Weights of a small spectrogram enhancement model: 39062 training examples, 33.8 epochs.
Rows from block 5, named by matrix and row number. Rows with one number belong to one channel. Each number is 500 + 25 x the weight over its row's rms, rounded and kept within 0 to 999. All counts start at 0. Numbers have three digits each. After the name is the row's rms in percent of the matrix's.
# convs0: first 3x3 conv (model.enc.2.1.convs.0.weight, 128x128x3x3), inputs 30-35, a 3x3 kernel for each
# convs1: second 3x3 conv (model.enc.2.1.convs.1.weight, 128x128x3x3, transposed), outputs 30-35, a 3x3 kernel for each
convs0.8 073:462508497513507486492464442498480484563498503503483453467487489468472472459456453474504481456489475504490509491525494482487500496500446511512516482509465492494511
convs1.8 075:497514515489502504521513525552522527494504451503511474487488482571576531525494511560544575552555570491512527491485479496489505510508544505523508460493535483530499
convs0.9 089:482506485511494482497541485502533510538501514522489536482454433492497490472490466491468486536521518505463487522487435526533493470474509503502548469478447503478481
convs1.9 091:476515527472492457514487511498522523511556518481492537536512513575496498521534466499493476491502504467515502566530507526494465528491497489524529482532499458474519
convs0.10 113:504474545505494504532520496510474498468483511515509481526501490502510496487471517497472530495496500493499486507471449478489536497490482532512488473505547484542508
convs1.10 117:512492472492502539449501508551478452517497500491525510515480512529495497493497472530480480457506488496532481502498477531482482574524477503460547476508519504508484
convs0.11 102:559541492530490499479523488513501457456472488532507492499474468496494480477498506515469521494457525521480483500540505491495472492516473510485546497544429461495483
convs1.11 102:457492503494526448508518487509476500526510530528537480481481507543504524484493534490523435505514475441510534502500455477485472502507496480437503543461496476548542
convs0.12 088:511500531510478498470531492482476525515488500442470471495483492473452464473487502497552544496469518484501483493508485495439505500547475466449454474481476508500463
convs1.12 090:515480503457512508496503482496533492465468481470544496500506504473471417478502484476490513491491487485435484535533499538537520534510505516502515479516486511490442
convs0.13 106:558530477485476540511466513509530503476536488511500510480529509518541460514509499471528526533506509522502501493497485475499504509481491559476481486518518513488448
convs1.13 122:518514452451504528550497432484494467500502497483499504515469501575444476505528507514506466503466575520491523525517499482497560516511512537503471449493492532485430
convs0.14 086:505502435471475494516498545471484470482505535477499468519538552478515519466489512518483503482477443500493508499514515506513509482505518490509530518525542542542530
convs1.14 090:472509489567503543557493500516504462482495483489502473470510511457460489462515562493520513524492465489510478488483547514515471488478480440446445548532539515516522
convs0.15 093:461430478508502479481513493451485468519481472524485459495480498511481504501480497519479462523539523500540494448508444510504443481497517531522475530498505485490508
convs1.15 089:470506503506518481458491491487447462439469515537535479491519500527524513491503461516492508501478551481461514467490486505487477504475468454462454491474524493477502
convs0.16 085:527510492580562448464508499522479475516508486503535511481492492478522492484481482491481518503479496471478477512507466480474498517522509475484486502498528496528473
convs1.16 083:538493508512454478488470453498503548495517562522535511503530518478508524521530518480496479493511467477504507495467457497516516544497473493444534499525483462510553
convs0.17 098:464474507498487507437541545473489477452519479505505469488481479470500508497500528477487511502487488498482477491481506465482496530522515516487467504504474498482475
convs1.17 097:507496529493480571479472508500486521525483549510477507492497488490503511487498520517469439508502513492495559510464456479507529483502537486527485546525487497506489
convs0.18 110:520476470446478540427510496474525500444509482486491488508501516475493495542468457539426475514526507476509493476487523525475483500468470501520462489517463503462504
convs1.18 116:492457518447513533520473463519457491525464553489507473516542456487503506455503436498494518528456459490538466466497514560521463493517506516506487531476479467444512
convs0.19 083:538536563485495531509506488464501493537561563500503455505506546506456467527457488466488437464500463493483496518510481548503500487517500470498462463493521471501424
convs1.19 089:532508489495516491515503514500491475488478501482511508495502428471490468463507548522535515523483503552505560441483500510499476491499525526507486490474492520474475
convs0.20 088:496517515541543501493488485494493499467485498476496530502561515488498515527520517527498497516515526467496495460534515504549522490482496503502506536511539498523475
convs1.20 094:496501469509428471499485527509512503520505493506476494464490510514507541491531475521520515469485531493490527499511566500453522458472525501519512469476466485494517
convs0.21 098:469480509565459443556481479505516527509507490528512495505532498454480533528507516478500488522550486573488528512497488500508483515479490517450471506484479564471536
convs1.21 104:510478485534500464472559450496534511509466483511483545492490520450465536516484489536488427532472504514509541504468457532468468488509543455500475492501444520523475
convs0.22 087:496504514505512496496474539501497482482479476454499503489499513491480482480491499506492505522507482534542522504511490439479512515520500505516491502498529525506505
convs1.22 086:480527518489512500514489527467483501507499481515481475501530536502513514522486440478441516526524547498474490436473457478475542516522504473493460494510530531489525
convs0.23 087:485495511526511476512506523514517514516503528499522464463489499458507521490494474516503494498511437513479491500504495500484498506504507475510541519528538512502524
convs1.23 096:527496529522522519493470510526506486481476519543499525518503506464497522470514507502503496538507477529502476525491529527526526504501509484505493482478491457499505
convs0.24 106:460490504543469499533547475524476497501515534493481479484472460478511496540482458476486524511509512553458543504557501502510552426507511462471479511499492499528499
convs1.24 107:517484476501547499509510510526465503499511451520520507493518468513491490517465440511531480489544532505507481477499535431467497478487472542447524491528523529491500
convs0.25 086:514492477498523466514521502508529492519514473532526531488491460456503514516533500461546482518534530488531535495494493466530470506515511462483508488475473485518507
convs1.25 086:529510490519465512537499429480472487507505461518512476525479444496515500527434490467472530479456497534496450505481478492493526490500482506452485500500517486509490
convs0.26 090:502507492473508519481501512485490465466538555493521539524513509526540552491503486472511550512480476488498512520547505512509503543530486544533503463483432487488499
convs1.26 094:451511497543532550480480487496512514457524514560541539500505507451498496472452489507483504486544532460455489505493501492515467543522541508548538516482470501492498
convs0.27 085:490486474502491490476514533465466485517499524500505489494514532470455488488490512545504456540494450508480480481513509497479482480519469447488529549497479500480515
convs1.27 087:440480479530488454492475494496520510498527511503497455456473472497522555501501520502493504524495460533513490540544554513490427486496505499495473575554496454533555
convs0.28 077:531538464473481506532496459524492514494524506525459499475521506455450465514500502503498478509492522498492510503525506477524474482503469525538511554517523461525470
convs1.28 084:483491475475480488475492488521505475490478508486497483479506495498519529497510529510526540468522519495479500492478479487469478464487509497439478498500464540473495
convs0.29 111:455538494513473492498488563554511479527487506479480546550470451449467507478445487504530502521471511498484462499496509505509466516480488450550527459503473508509502
convs1.29 109:470485500490488471484480538481490527528494489554513480510529495469520515543526435529507484544472480457520487503499499526475495506464522483488516502486500498531511
convs0.30 110:537495488559504489478513534479543483493454523502460486465499469527463519511461526476551480507499521460512505515546480499494543514504495446499530526511554494483514
convs1.30 110:500501492524523459489526547519501480513494510468476551489511527523506476497525485526472529521458512514510524462479486477504484533536493557460503499522514482519551
convs0.31 120:463505531499499485459517553508476484511510535530519512536490493556485439477485492488488485459498525494491540518506498477468518488513512479506508485470482531521542
convs1.31 128:495475519527528524506501477508482466456485518495500511496469494600519440528500469433527575483497515525493514489465491469505508518512499503493481523503521519504469
convs0.32 099:491513518509496489436525497509495520535478576447507552502482450464473454498512498512494508527463520549496477498518485488523513491519471476470475481545490503499488
convs1.32 095:529488573486498468472467501493505571454523528518514478498483463528505494538544539498523464493500491489503504511507488505476479457487522518504469477479510516528481
convs0.33 092:468486507488465472502508503530519519508478516524482483473474501441484516498518506502511492485506429471490440463484477536483481524492492528501497513531529491480482
convs1.33 087:512506503525496497489505519526514489505485474481497480516471528508498555516507508507516498555486476501488483477474459503468486514482517519509525506487505509504491
convs0.34 151:515532490508469520486486469477484511490505500498516524473477546467481501532476488474502513490506504533461516509479493496461507474464525502470488505489486443529522
convs1.34 151:490499509458493517543464462505505517494506504503546496520510470494530508490505551505501485479485524475529484512508506464516544500510494498508524518492515544518482
convs0.35 089:537483527526499467500502523515513539496539560489530512494524478494523502486503476483470510529491517497527500493538522516471510500536495466512499538526503497541506
convs1.35 089:471503498530507508495497502507474486471489535497516502496444467487459475524517476532498527491495547502538510466463495485519476501489492517466466522468477528464497
convs0.36 087:507520490512531514500483487478478479487506485497479464476488452522521496494524468517499518528532563520497488540506445517494480498503501497516479494508504509493497
convs1.36 089:487525508511462461465474503502510514490506480515517470542485441468498529495512518494494482493515444484515486535502481509538473514549506507473525474484501495504540
convs0.37 105:512554455439513504425560541501527526500479472539492489476492495490470478489472480497501538438544479482512495506537503520517464514514467499479511528478460452518503
convs1.37 103:467480511513467485518490535492490487495474521517490474528504477499509493495497482513512522544474520512514521528514471516514481497468509485484536507553520504525529
convs0.38 124:562502441535458466396504526525490528473506492484565472488499499494475477495524511500509547527472497503508458480505490472474525540501535485516452454522518506490512
convs1.38 122:489477568525508459498481431518492515493478520496544448467523503548486514501505504508528474496526491466486475519485486450523513510488458458473487506469560510488488
convs0.39 089:496542530548529526449504553503507511500488504531485504473450468468504520552541501496474480503486517522501515504533515472510511534505470506496489555541506503508508
convs1.39 088:526568588497440461455466473489493455495534495465460497483472480486460493487488503513493472487492490516512508527523502499522530495492489459501488493475437507513525
convs0.40 103:480472509509525548540514498470478529436509544468538505467483500507496462485486526520491510461525516513522519528535462526497487503505533501472479478523473489478510
convs1.40 100:491493492497507490492524504507525505463509568513500524498520498550550497445521510523483487514477494544519476514469509501488498524511484521471463505490481522522475
convs0.41 083:505512506512509500487504489554503511513509495487471493488506528503524532525488508509477506522534475520508508498503499483516457518523554502534547535510515473536507
convs1.41 079:493494454468503532511494501499506471503520508492464457530493492522504541513540559509496536554494474529523480520510496497531491511522524480472477439474474462494522
convs0.42 082:463474485490487480491511482533483471550496498536551551485491525510511532482480470502472486474498507500521508485489502474486510506518509470488482471506510451489511
convs1.42 085:500492526522499490482499483522471517519523501522510450502468481516523578537543538491477483478498501538507478533502515501487504503490471491475492460483478534522536
convs0.43 115:509461511526498481497509484511499504482539507494545471469517447459480493504485486506502476495505496475494490525469504518497479503471514518486495456530528507489547
convs1.43 108:538484531522498518509546501496492546526498513501492516551486513498509505504485469521524488503497526471482490525500479480526444491494450466515495499502536493492515
convs0.44 086:510520526489469480459537471522504497450501539508554522572557527530517515523512509507518522481463492518515490492528526506542539533480479548569535585547466469518490
convs1.44 087:542474534498495498455461479480456470445483507526513503469485500489449441455430464543541530451478456480492496466492461474493502477498503508496486521501533537481488
convs0.45 119:560532453512489481490513482496491458491457508506475517485480460465495485514488451517503517511486494421460562515481497521495486437509559482498532502493483493548529
convs1.45 119:513529532503497471561487470499469485455508476513532453523508449504483524512483487504543547498541495469512545466503510497498490541497548524476506536507469488488484
convs0.46 088:523520517417469488505507472492505498525510511477486497471510477459477495510519524510528483473518516520527537485506514479524487492496515509518519479480488470465464
convs1.46 085:517492441452488498495509490493490492553519495484488483527553557484526536542505511502485482539504518515488486489478457482500500455476494472456445511494481521516519
convs0.47 094:517505532512506497490499524524496493448469460531524530512479475509516497481478488493535504453486473449509463497478465514491488458468455473524548516510529448477519
convs1.47 098:507517520541479519423465545464488525527485529507489523499511475500501580547512502513489526482503523502484483510479512556512489541484480471512472466492467500511537
convs0.48 075:496492514620546452444452503546503488528507491497477492467531523518494500517480490471485523493604561476447462519513450551583578489425472506513534516544541459473456
convs1.48 085:514525523588536419493533532498487491495501473500506464436507502496482471510479505491496517458498538511544508480482503460456507533529514487497511500505489511479504
convs0.49 097:524484504522493477460517481562525514522482502470499523434477464463471497457466449524498494520506503538522460493503513498466470510506477515488522520495505449477470
convs1.49 102:512496464505498496489475479471474501488530528479489486511519471425458463482512465484488526528508469487484484529501557473489504478468506481511521497547472456464530
convs0.50 082:512508484485505487476496469486474458481465479500513522463474468453493502494475457478488503478475518478525506510502507463455478493504486507515496453493505566569520
convs1.50 079:548522577529529488482499528511517500472503499539490491543521421474499502465496481471456537510496485498507498475494505478511541520537560501482501491467491496478475
convs0.51 095:520513516535512479530502511515470484513484508496524507504484482460485532507476469541489493484453526435547531483507505551524480484496554472515505476484456449499486
convs1.51 098:500525498552447472477486488486470486493525471505503456541516457471525540530506453494471553466515522530532476443499543546507450488499483542487548553493468489473548
convs0.52 086:494521543605482487572521485503519484485532517478504506489512505506491484529506466484499548550517483511487556476492500543516474472475517463471509488503504521461498
convs1.52 090:525507492509481453486491507461463485512503528513481506517510494495520483501505477499497500536483487474517487490477484474482484464509565535535494524538482464528503
convs0.53 095:500490484469498527549514460493494512487522489491508495526489510510503520504515497510466489522519512473484503482512514496520500492504458482507527480467512484513454
convs1.53 097:523508434510524509513473488500504515520493475500552525509477535492482496510526444505514508470483513505496445539502541489479483504511468536521478443510526496512512
convs0.54 088:522501461492537491559495516511533551523517533488488511523520479500531537513523514480526497465503488517490505546544528461495500544522472456437475470520472545506539
convs1.54 088:545484492464473528540503470487540519512524513494484527520504516495514554512492449460489502475494528485484479502483464465492509472464483521523496507479536460512528
convs0.55 073:532451436507479501537489485511544509508540491484528519496470478501475502546526528506510524564526481504507510539533523540505506505469477512522485515510484496515563
convs1.55 078:514550500525517480551530473493483496487496471470501497498490474490523518494502526541536519519529488467493495522520476575502500559491488504527530520524531601542481
convs0.56 080:526498490469449495531528482467502462489446484499522539510501488477493450429497513509509538496530466478503497493496484476504512507545518501490482509518520527511499
convs1.56 081:507487437464570530499491446493455493526533519496473522428456568543507465497505537537510481509451512481501483508511498455485518517492482485514446499497518552499498
convs0.57 090:487575512494475563480510533477521493485475521477502502514496492529536474503524485481486503522508500484477464545522486486571517517499504454461525534513497526512464
convs1.57 086:494492504491540537484460557490476497507497496514500495494489518493483466514486494512484446493522511508498516471495441481485494493506482483490489501472496469492475
convs0.58 097:468498492551517510472503515531495471441511508472510509499480471503529514524493479514535472507449484561448480531531473507478499479513440492470475491500461513469503
convs1.58 099:530491548510513480538492522487503568500494509522499502538529481499534521490514474526542467523520505493507479530496467531506452483509477543526476492503513511508532
convs0.59 104:488502504476489487523492517492491540516497500496469505520471493474487507511480521488489523482477497456466519501521508520495480536491530514480479500539487446499511
convs1.59 101:540515484521502538518507496486488535497501475494549484496533471508511549524499479492534545503503493499461530533510469510537506463508504437474543493523504548513507
convs0.60 097:447471487498500517514497449493465463541501517499493493513537528541484488500488473516464444469519526471476530528526525470453483486491502495475439490539483498500491
convs1.60 093:521527453439489498523492555533529524504539479525497466535513539508539471488497549508528512457476546513495490498512500499509496468458461485489456555484482543509481
convs0.61 084:505510461474513521472519450562506513532548491507485507517536503495494482510512523452528499521516464524513496512485480499514487487520483494454496463488473466526496
convs1.61 089:551476498444504544516491492495486458497497503438460456493507497529514486481491546564549505537478448511471507555517506494541566477500423494481496503517491501516494